From a checkpoint of a small spectrogram flow-matching model.
Training: adamw at rate 0.0039, 20200 steps.
Rows from block 7 of a small spectrogram flow-matching model, named by matrix and row number. Rows with one number belong to one channel. Each number is 128 + 24 x the weight over its row's rms, rounded and kept within 0 to 255. All counts start at 0. Numbers have three digits each.
After each channel's rows are labels from the 100 clips, of 14848 (inputs lightly noised), where the channel reaches its highest value: "strongest on" is what is common among them. Only what is clearly more common there than usual is listed. The data: simulated sounds of rotating machines with and without faults. In brackets: how many of the 100.
# convs0: first 3x3 conv (model.mid.1.convs.0.weight, 192x192x3x3, each kernel summed), inputs 0-63
# convs1: second 3x3 conv (model.mid.1.convs.1.weight, 192x192x3x3, transposed, each kernel summed), outputs 0-63

convs0.70:142138109135098138102116109165114158117109128118138136122119109125132124124088115118104126108116161112092113185138125139130185115140173131168174161150121146164148150140117117091130098106064135
convs1.70:087127128121154148159129113147145142101134093121124128121124082108087093141130166083108112148068103130150132124187173110103111121140121094121122111118130160097105172129127111121123107137171127
strongest on: electric motor (97); speed: slow (69)

convs0.103:126101118167109137113117111137116073154116151085091114112139074105151141130139153137108180154123117127134161115127193120114151110122148171128163091160091155161186157149116140127119153138173139
convs1.103:101130137116112132171127111120138132132166136090152121125076106134177127121102151130081095144133157118151124081149176112124091095125159153129101134124137148072069164097123133085129134166119112
strongest on: speed: slow (80); gearbox (52)

convs0.54:128179129162116106098129078140153114109131152164112125110118129114126116145134139154151150173117145103114102092101116120123133162098138135105126146181141153118122138152117145148142108104111115
convs1.54:098104125121156155112092145121136110110112113121130136144109084136078140125153135089094175149139110137148150111078119165145147137132146115142151112110106115146102138132142132145144153131149132
strongest on: pump (55); muffled (low-pass) (52)

convs0.39:209135137127122128152134138147137149132113145109138141159124138110159180145125138087111112111135135071078132143140111157147152145145105130153128136126136085109143119116107156144142145135158155
convs1.39:120160151142162109141094125115135115127137143148085158120104130121085089108135123122140119145092142164121089123106076112110089133113097153082130096143125179116099153121139135101124094115140120
strongest on: turbine (58); muffled (low-pass) (51); gearbox (37)

convs0.107:169145126121134141151128146181094095144135175143147113114161155128140122152106144141132156137142178103192092147165112154134121117125133167150099136129105121162145130146125186100170177106114115
convs1.107:091115145159109140125155122117141094127125141137105126143118161121094127164151114126101114151110160112180150097088166139104053104132152119068122122113105151096087120131154108128114137130120099
strongest on: speed: slow (75); pump (51)

convs0.81:180140119154103109136126096153154160122136141122074191142143129086124117129171145162123121095159162104135135139110121125128130136102133179113136119116132131148164128101090125136152134128152156
convs1.81:128154156101163143154095111136124133117059101133136168087113124135098172123137163141137160133131120166117091126138152109132134135135115125136069122148119115123158157099149130138153105098114159
strongest on: grinding (47); rattle (43)

convs0.83:080047179089146168150122090126136124141134120114096177091124110119118131101176127134116139121131145137140123136119123079088124132110127149077121102106107138126100144120102152139148072124121107
convs1.83:139104116100098151097189127134106114155132128131121124146137140110160123135126142153115134107180142090083146125124165152129151122130140100131129182137123097148150128126132135184142171130098135
strongest on: electric motor (38)

convs0.41:134142110103122091080143121152141077101093117093151106099147095128138137153144150134095102143121117133121139129107177129161158113135168129148108110114103117134147106125110127157140145119168127
convs1.41:111177158112108134157074109119130134125195150119117143121064074147149146120124156124114147154126150130129140143154070101087111122116113159093108124132126166098127153087134143077139093112128121
strongest on: turbine (83); thin (high-pass) (60)

convs0.178:134132129161114105112141108125118144100132081140116127117144155112156152169127088120113148119117132143160146110127119129092095150126100142117093154165145126138176121129137151153120115127120133
convs1.178:137139119113133135138110141121104131142154110099134115169135091132152116141147118137127192136142108151141136109100140147125123105151129108134117142145152078134142106129143173146129161084116136
strongest on: muffled (low-pass) (63); clipping (27); text has "clipped" (26)

convs0.84:168100123100109145161129132121141109142110132157115137152106146114093115097121140116137115104149164116152121131128099109137130109163169078115114140129098140103126151135096140117203140118175134
convs1.84:148125106142111132132178111131127126134156152156140073114152159148130143125100107125156136135111132156107112122146122103117117116127113131138098141140129118091146130125130168111088131102106096
strongest on: piston engine (53); muffled (low-pass) (41)

convs0.82:132118125104133113110125106166173143117131186108099131084093120105144170136184148109090122115100163121132110120123104108095142164112124174147101150159075134152166127132118173117148074129147134
convs1.82:153105162085124116151114136108118061164106097138084179129126140100093097139161163107137142136140091115116072120129136155153139129167160129118112127119121118111076115090152133151155120096124152
strongest on: gearbox (44); electric motor (32)

convs0.7:121090120138097126155122115143116155120146150114125147112130135122137162117123125124114121087122146062112110135143119140114104110128171137135099148126119131141142146113138163103136154121107152
convs1.7:147144164163133093156131122132111110145168143124054189138085141082100099146138112114118110139126137110161136150128111127098087136121145152087155105132122124110102146133143123124139118142115147
strongest on: reverberation (70); text has "room" (70); text has "reverberant" (70); gearbox (39)

convs0.38:055143163141117169085109116157144169114106056101099095130141081111099137082153123153106086149128112089153108119146124101131144118111146149131134109128133149137141129124118124128116142122157148
convs1.38:132118108107146120127141113130163101139135102127145144124125161167139181134130126107127098126143153116131103154159132112109120136147135093142070127115135115066126118122125158121191104132103136
strongest on: state: faulty (87); bearing knock (56); conveyor (52)

convs0.40:124142152090140127129117173125118176121126099141145114172103118160104168116156116176129124127104118140145111122111120135150156071146084128135147124115102144132146164133105098073142121168181121
convs1.40:125146136090116165153135109149165138110154159144099123106137120136137089120101137115141115146120114131088070137133150123128117122128114141120069131137111134125143163109147154112063127071117109
strongest on: rattle (43); gearbox (34)

convs0.143:136123137111129130129143111130134132133136108100135136075138136114109123081129114147149119124113109137141131142118126094112112157109153139098146094166121134130092089152135157138114169142122129
convs1.143:121092108097102149092113140131141160134101166127154076148103110144122152143104141104094145111155141118094148098114129143163176125119137103152131170133120112143141091125136160159120163108118108
strongest on: speed: fast (83); quiet level (62); compressor (61)

convs0.189:163096167081137112096134102143130134135130111116086114101118113081106098121119126077155128136096117119151122096115117118130138117157095057095107132141126098098121137134163115133098179129107125
convs1.189:114124134133146153090109122134124168110143200132143091158128121133155167153134131123064143143175163116113167124060118177134145137129167147132136136134135107161140113145126158159100152116126107
strongest on: reverberation (75); text has "room" (75); text has "reverberant" (75); turbine (72)

convs0.122:159116139133156137117109125118120152095115079143132140124137124125130137105125100124149123131124103149133107151062096145111141152130126144111110123133205122109149153123083160128154098132131136
convs1.122:137125122110123127154147158143146092138187095107108144162127115122115092136144131158163146129125110172160122135141170131171139110141125101129126146110147101131142151123156138137086144111155144
strongest on: speed: fast (61); gearbox (42); muffled (low-pass) (37)

convs0.8:125165100143119097075134130165091155100134147145133091137127142126091109143095150112125080119164129115098103133095134121115129119092106142131152147088148158191112108154135098098123140132128102
convs1.8:133120157096144130167116147093169079145164094115121167158105110143067098146156132079147173156096114137165124160154126161158123105149120121115164112115140110078080145104159137141124102117163107
strongest on: electric motor (57)

convs0.147:163120097101180094149108126105130158098131089121098149158154097103098133099126116113172164153092100113141146123125103131120139113162150133123102113121188114169119152106141090136147107131073117
convs1.147:158122117142117129125147120156111147125159198152092100154150130118165126157138097116113091134139135110128122109104154164140161131132153146131111172120137127171174126156128159146045162086098109
strongest on: speed: fast (73); compressor (40)

convs0.75:106127099138122130141151122123115160111144103136124097140123125078095121119080089080119116134140150123110117123159120139146123092133123130125144046114134110100155167155110137115134130136125132
convs1.75:124166150126119124158129093147129153131166142124106122122153112126167121124086116087126136136080153117178166115194108095101103101160139111141080129149132152120172178141091149091136058119114115
strongest on: thin (high-pass) (98); piston engine (53)

convs0.12:130150106154105115102185053151151069111105156090100123111174139105133127110150146131108111160082118103163097149131149113151127139133151132126112145111094139123108089127130125129119120136123108
convs1.12:140148120087144153096129133103150132114103133156133101111110130159107149115124170107129117132120122166093097136099107083157116119118088128139126125117132126119115079107151106138105121115132143
strongest on: turbine (47); thin (high-pass) (38); muffled (low-pass) (28)

convs0.76:144134114083136113093125091123131156103121143107098085085110141082153113122136155142136124123144146102152113164093111121101131126103140201138135105130109126139137111149086120134125098134121147
convs1.76:079117144093131168117089138112142085127103113129150122129108115152134132127139170105093147153138124131134115097088121163128133132148128116133080112114064128129101149112150132150156126094118120
strongest on: electric motor (35); piston engine (30)

convs0.26:150061158131123168146113127130131137114090147112133137096111106171127157121175121101089122141089128139129139154127139137121159116152129100136108124175120146136144123130133131098120103130153136
convs1.26:130141116130124152129131113158117121124167114115119112127164095107170127121169152142112127144158090093118132103138150141078124138134157131108086143115179100145163144134097130145159159125126099
strongest on: electric motor (38); piston engine (34)

convs0.124:096055096117157124122109118131097144125116125145128073110125143101132111137139143129147120156143120127152102124134132126133138134114143137102132128110144133131092097123139088160114111099128136
convs1.124:113096141125112135117167114115151084124166107133135142129140164139171172190154165105109147137141166088162174153131149132109127144139149112134124128109094103116112134128130123149137067117123112
strongest on: reverberation (100); text has "room" (100); text has "reverberant" (100); conveyor (42)

convs0.56:157171145179090146118125097128142124080147164121088115163122158125163122128109109167133127159134147116135148157131120109120086117094162132090126108124118156185140123136145156131122140111131072
convs1.56:116080119129103146118160144103127120151071144127126143132119092144108139178115162092115140125158126120109157140117116153147185128132149137142156166124104100148126147080163173152124147105141131
strongest on: gearbox (38)

convs0.131:105101136127137123128152109114150109149126155128128093145155115105143104060129132139106158155090141121107125135143110128121113144125139148127128124144101093111079099122118160113096140114108101
convs1.131:121113149102127150136168125128187152117106150116112156122137199119118069129145175143115044129116146107118105143113114109126106118119126142151111131117099152135156095114170125135143105100132136
strongest on: reverberation (66); text has "room" (66); text has "reverberant" (66); turbine (44)

convs0.9:120093143148080119143121134107132127101124140125144115118127142093153114131114069161121145140151100098150132134136121119127095123134174132131145114112071120102139097100089129141160064131109135
convs1.9:114110077137132171093153131133119132107124129152148089103155110156162130102129144147106108142136118152103112056116140093113151158116086103113101131141102160142127128152106114128102167153142124
strongest on: gearbox (53); piston engine (42)

convs0.160:090115111116133146185129138146133118118132115109097164154135124095126108154141152149129143139125119119116095111175160092120115086116142125111121095127070156154157179141124151129134154124149188
convs1.160:092150147161126117142149120124132136153160137109101157140103110145092132127132131114105106162156128129163132136138133123093094096138125154094146142130141161073129146084173110059143143108112110
strongest on: thin (high-pass) (99); pump (89)

convs0.61:130139125146149141095117137160097128141122111150120108161138103110132101120108151168159138130181142139105136112095141118138153125104137151134118167146140133122128103118128094162121164117120106
convs1.61:122117129095155145110171122127129077119149070144155126133131157134169145158124164130127170128157138124148150173111159124145090149142126080129122130098112098102115131142133123171106111127132137
strongest on: muffled (low-pass) (87); electric motor (32)

convs0.60:152098112119101131141125114092160137101145173119125136152119132128145174118126137082108099106095160068101129149158123135136158117143167114140109123117126126115167125124150159137136059121111116
convs1.60:118129115180122136117146114153130139115176130140080141141121130093066072141131085086129104140098107135143137080130141110090092095080097128067133136139129171134135154141152120123125152120150122
strongest on: compressor (52); electric motor (43)

convs0.111:151128119128104100123131125174117131127148126131108139171121101114140155110140156111117133142136117127117087110134126137099118102139136121130120170088158127124159149138081131128081155083089119
convs1.111:138149106126111140135112126142132142141158101098113157135146069121087115152150157127128154137118097119124157100150127112124135112111109100091147140131161108135159149091156136132160147101143132
strongest on: compressor (76); text has "speed" (70); speed: medium (69)

convs0.49:123176141142123109103138081137117118107134155133119106120126109092123119141118104152159163191109132136127143118116113103103102145103119111067103118144139135113117114154174127155113083109120100
convs1.49:121088126090137151122130150117150110123109122126136126157105095144088131130127139102111145130137128128120127133108135181177182134145153103176156145120116097135115146122153138149128152123136122
strongest on: conveyor (33)

convs0.79:140127166109129111105127126098120156143132118138101097109101130122140129139132154121142094133129125115161119171099113106093141134094112199121143134139093159134104121139094125147129082135152150
convs1.79:085111142104109171126114123120137084137101095121133129116128101148126133140139159111094127149143118110118097095109136142119133131140128115123073113124084122132123146093140138139163130074108115
strongest on: electric motor (37)

convs0.135:148158176155100131105155139139086115146121093127134160123129188143114144135173123130107136121115138086148121142128137165142151144145131145156133138156142138112129098161104125098149136147152160
convs1.135:146148119148149157081141141134133114114145149151090105126115131103130107112151135147106104110143166120085094131050108107113120164112115115095102128117086098160144101151135145158112182131130135
strongest on: speed: slow (66); piston engine (54)

convs0.86:134152089119122136124145127126160139147122108130145157106142173157122134122144139099142104142136103146131126080113133138120150106133104151144124120124138143133141124119146129080140132136145140
convs1.86:144155163124163140124141155108108107133145152137080140149102123116158102126149133109116150138126151114094093142036085150105127150137114136106121136114099111136112135138145179159108130128131142
strongest on: pump (99); state: normal (78); text has "fault" (78)

convs0.148:127101131118162119155112122103102131169128134122138140131123123146107096136148103104159135128141128124150146108180131145128108108172119121129105100149147131114135168131139175130153084121082127
convs1.148:159155110134136148074125142132138115138136136139128101150113144126162132119160126132090144113169186123124136099058150102124124154118113094105141146133090134147139110155136122138123163113131154
strongest on: piston engine (85)

convs0.32:203129099102121117103105113168193150096117125146128136120104118135131134155109140108108131133206158130137100127098122136117162160113145110127145157104134129131131097127134126166111172132138118
convs1.32:111173154106157142170112111110109086127146087117157099132112119158139129124115125111139187156091106170158119137145126128136125109151130123149092116133158114070085162094145138113118096109118100
strongest on: bearing knock (44); piston engine (41)

convs0.113:088175156148134130082124118161150136131162107121118134134138114134133131107095128114101139142120152118138127134108129127073163140094141140143091123128120125140139147130124173054138156129055082
convs1.113:145095078131135148101178145122135099144138101122129126157117152113100109137120130124115102123130129098147142132125198133152110119148152051113137159105127110111114103138145130159119159144156125
strongest on: turbine (42); air leak (31); thin (high-pass) (30)

convs0.108:154086098122075109114116086089140128132115120117117137110092148152123148168132108136142115095140107132130145121154146093127144147168148113140125084159156124130143109104118118139120049102073104
convs1.108:139157099137148146089110116165155134092130090125129110122164128128117135144157140114115180128124115145121122053130137095115121150109114079110096152133121154157149139149134116124151135107153138
strongest on: speed: fast (96); electric motor (59)

convs0.106:139140135140122130126127173126151178139168112112134084112146107154169143125125129121108122176105116098129126121106150141122141087144135150137124115127140139171171133131186151122128109150148155
convs1.106:133123151120103150162150141136160080151154107104087133149115121126178109160140132111118068147112117086128089124166220131122131126175166135129080127100129118109090159123163140112107134132113113
strongest on: speed: fast (81); gearbox (65); turbine (30)

convs0.6:116126159128126151185091143071136102139119149122128166179104120133116145119116104128125175155115130149134143145167131119145146080148144105103125112139099111137107164105146133150098078119102102
convs1.6:160116074133130162086204125131127120126166148169139095127145181138124118071111122125159129124129143147101123122115123102136127117094096086125153156141110144133175124136132140134096153100134129
strongest on: state: faulty (86); bearing knock (74); conveyor (58)

convs0.62:104173171159140124125160123146146115129140125121094097126129140111142147126107131127100120152118132118102131138145137134124121138145115184120100124124126113122128147115135154106083187148107127
convs1.62:131124121102150156089162136136148115108131176157146104124117137129148132131126155148125082133150202118059103144063143110134121169095102104094133128134098118129147136139167137113112148129141123
strongest on: gearbox (76); speed: slow (61); thin (high-pass) (45)

convs0.120:183155174163135093125105153133081180092120104142103131141145105085113118110094095143109079124131129113150122118127136133125108110122160173112125124105203111149151121117087135095138135143124132
convs1.120:138170157094120125160120143123142104152159085103101173147083122131140131105116131154149152138111136156181154151137155112166099085137127126141140116155151115112112162117153114108121122137109122
strongest on: turbine (100); state: faulty (88); text has "room" (60); rattle (48)

convs0.36:078128148114119112138078114155124083102151112134128135165092157132162124159131147149130124135150131132098120104155142121154162115086128106124123091154119105185171124139123139155129176167188139
convs1.36:118109127143153134152137122121127107136071087140124180111068129130151146092162135132153169145140161130128138146130091154141127135113138129137133104147134109117114158067165138106142127172124099
strongest on: muffled (low-pass) (60); quiet level (60); conveyor (39)

convs0.126:114115107092111127144141111111161103104167136078088172139124118106089118068136142112144144165118131116114142140134121114130116101137136125102135086151092176141070120145117132134134069146100137
convs1.126:157134147096124145168101139109131127137171140127159108111130127143147089103117143108143107125164101126096102131120127126105139104147104175117133168120127122099149122092124142127100152085153152
strongest on: compressor (66); speed: medium (66)

convs0.52:169149147165116097116141092148113143125147197146075168108142160113135133107124138132097121138130175073109109136119124146133149148126155118128133143153110149107152126124114135139128142129100124
convs1.52:103107144112101157140125135091129074169129080100117117131130102154100138124144138090135190164126101132158131112123130138130131100165132097123107113103132085135134150072140176151148142060124111
strongest on: muffled (low-pass) (82); fan (77)

convs0.182:149147149129131135058137119158117066107092110146091125138177144108086116099121122123162106163134119139155123098133153144128129114131076156113095152114110144074132146112160136146121163130102132
convs1.182:136146134170131143109073120128132125089176157153134096151165144124113164111152163149077097129163155106132137117083142133100092130121158179106112112123107102162141097166135134151155136080106152
strongest on: reverberation (73); text has "room" (73); text has "reverberant" (73); muffled (low-pass) (56)

convs0.114:166121112139081107105130125123108132156134122157158182083106122125125132146133092101107130086153064104133154136088129069105125098076117116144109124195129145125163132121131095132134107133140143
convs1.114:136158150127152157131093156108122098147141092099094112143144117141070136109119121117127153159094111146116117129098154127146112103119111097108136101112136088123102116109160152122138149088149110
strongest on: electric motor (100)

convs0.33:158114153125109129151114114117099148124117140097140106117146126137110117126117075097082119147100106110141160160162133131147139140189135116144123121145143098135081149146115075091155119147139150
convs1.33:139140128115126155126114122126163142091127154160152095115198146131169130115145176145139089132130139126096126112149144112133130129145115179137118126130104135129110118149122123135126107125122114
strongest on: muffled (low-pass) (53); gearbox (45); piston engine (34)

convs0.153:130136160129145151116123175101095130155094114130144144188118129135120113103150143135178115121138163135141135116129151146141131110155135143153152125146143134143164129140120125111134120143125125
convs1.153:133109099146112155107122142121127096145153114109106099146166111119136114129152143127095120122143112125109126107083134139093127144153154084114086137111108086156165105113122160143154174069126131
strongest on: fan (81)

convs0.173:129117114135086103114142125110108165133117121150113079128135125113128126121138134124111135094146127100104172081105126114101080111107090132112095108148126112131141142158142136105154094129173147
convs1.173:142110153117107137195102128113152096155137127112093163121126107131125111143156128108142137160123087095125091160123089171101149134137155148128098116131142088118114138056150152111124124072125073
strongest on: gearbox (96)

convs0.128:144126155129131105160117132070127137152117142100123147132117127121137126126149107119123094129106069088130107143147131114119090112173148137111129074158116131106097122112158157116170035118129139
convs1.128:122144109109135171102168132145150130105143159153167081114124161151159119107159134149140099151124148141097102096103154101139110121108086137115129131126104146118126111157161117137094143128150134
strongest on: muffled (low-pass) (84); bearing knock (48)

convs0.112:154128083111124106139114126103065154108127162132139108127117142129137155145136113123123106106081125083095112121094126109136139123155147134129138121140122127120104060147133067140075134127099133
convs1.112:133148103158133163129096140132168113110135100117125165152150112117077111115208154125159158146116118117134122111118093135153138138115118116111146108130099087158123093124138097149171132102175132
strongest on: gearbox (35)

convs0.59:122173124159147141141130116104124131084148123111143112141136109135114151104102103099091192142086099149148120171121119135105166149127144124124134126131083137087080154122093178111101131131106075
convs1.59:109099107119146147074208154118120114129132100143136144145140124121101114121145149140123114108142147111106160141110156134164127143129130070111180166106125116139133122142152114176131156148166155
strongest on: air leak (37); muffled (low-pass) (35); machine: pump (34)

convs0.181:129128111133112100086106110135133130126134137125123116083125116120112107124116147130151138144134128106119123092130136103109126148088089128107105114172074140126086084154119099140128173133140112
convs1.181:122098141091120147119082147105151131150088146107153109157087091146136161153118143099097148121141154108124150130111119167174181127142155107167130146122116093133127132124134162156144136108129113
strongest on: turbine (47); muffled (low-pass) (43)

convs0.142:138101120120126114075131128152115113075175084097102087135105144132154127127143132124144117123135108141157138098097109127113124135106149136156160118126146167135161138138098097135098141149160150
convs1.142:177163110121120130127062131141130157130096121103120114125146043114154134142171183148136087124145098129084142135155140124103165145148131132109125121131183127138190115093145135132144156078148138
strongest on: rattle (36); grinding (34); pump (30); clipping (25)

convs0.80:151104173138121117119142132158141150153154167133112144108129132119116152097105092115088116144164160131138139105112089116119116151141110113070120160112111166092105115117090156131156160128140118
convs1.80:162132152102106120149144116137126107144127126136091167115110154107151138124149146154136174134165165109123092126114094145099120137108113169115109136128138098126145141107118152152143131142081111
strongest on: conveyor (47); piston engine (30)

convs0.1:089123134110145153156132124110132114118132096125131143135135127142123158088162113091105122148079127121126104128123109145110145162150121105126124103167120115091113148120137172085129127106090072
convs1.1:148088102142090116101197131133110118140127128139092152138136151083111114144115156150138128082140123086102184158145171133142126130127160093116159185122143115142139094146125126183119150146134157
strongest on: pump (81)

convs0.134:123122136142118108126113118149099075135148073129117158131165118130112121079123154120092114156128109129115136107118166142123156113123096131139144139132138128153172133154126138139122105117161139
convs1.134:186151114152084137136111114161099124106109104138095082106108093104141109117110153117144075117137103088137149123159152128105121145141105128103117142140061142124151122124118125127129142087131138
strongest on: conveyor (62); reverberation (60); text has "room" (60); thin (high-pass) (52)

convs0.185:167092125113119085110143084120177161128156139130086145116127121089105111112075136073131196121140122103116114109123147100117096090094113119080136145143129140126136145128124130159095101146119136
convs1.185:146121103138121164111147119111123144132108140140175051102147142157149155135116136128108109130158080135101129132093140112106122108123121124124092153124129101119150111092127120142114159083122113
strongest on: fan (43); air leak (43); muffled (low-pass) (42)

convs0.30:103112150167103135102099121089116145096121143100144131133148161149159176107153051109116112140108133130173139139118128137140138119142144122150111124109097118083123089127100131104135070131125132
convs1.30:124113094162103147127159125154080138101144150131130100117179139099165126132132150194135115148136080112128149104153156142122118119150159126110098170131175124162147086151078122151098148143141124
strongest on: speed: slow (81); compressor (80); bearing knock (39)

convs0.101:095155141137150129119146150135091085117112151099120152141123145122159130126128133110103143146110121135108150140120075137152151140121130143141146098142121107164165128115119186144077120157167154
convs1.101:130109134160125139130150113123147120108155136109096116124145135119155138132143173139122072122107181094139028088123133106117115141154153124127086110112148132130146129112120159116154144167102127
strongest on: bearing knock (59); piston engine (36)

convs0.165:122076119119128114082115111170168147133130121144147075128096137112121136142132136094091155131179122119121085142136107118139121142127118100128123143109142115096130130127142106158104174127143140
convs1.165:097129148112143136142181118125130078146181105128112130137129146145148112156138125076132184158113144127170145153127109133123118138138106108134128119115119092101131170113138161125094081105120093
strongest on: reverberation (89); text has "room" (89); text has "reverberant" (89); compressor (43)

convs0.154:164078137124135153074133138134126152110124094114145129166127131113116118092113127124074132118132112102121135102133126119139097112124118087094116118158113126144121129137112149133155153175143146
convs1.154:158120150164097143151096128107145144148129171130090137140105112126102127135126121123105093127158122113119114136095102147096126119141142195126123126148107091126119093111124161117116135099108113
strongest on: squeal (42); piston engine (38)

convs0.98:077100171124080148108097127111130119123084133108127095135166139119096147118143128127083122143119159121158142148113152131146148121135107142149143129143083155171115138115130112125125087136114132
convs1.98:143125122130138132140170108137116107139185130120108094143153112106135071125126117125136078133158126132140088125170187127120093123163157107108093168106145115096138124146114150094118139105130102
strongest on: bearing knock (35); thin (high-pass) (30)

convs0.25:112149151092135148155122089122093076150138147127103126107150137152098096129127143121109116129104163137151150181151058151158107172135136122162129145134094135091139117146146115136155139135115114
convs1.25:120133133110109157112127120128168128115117155134150074083141159147159154145103168150129072120154189122135082129145120105114129130137132136122074139109154156105169128134109123141166142153111098
strongest on: pump (62); thin (high-pass) (55)

convs0.138:128133118109124150126105142135111128123108146122159100140140091139114130111084160104119149125128124156090135143116113119134135108133144139142110161128122116145110103116083148174109134096131116
convs1.138:116110161106141124147156117108160096120164109146104165128127175114121097167133126086120137152095137105168144165122150139113080101100107129121132116129090138083070177122166117152157091127118133
strongest on: fan (93); reverberation (75); text has "room" (75); text has "reverberant" (75)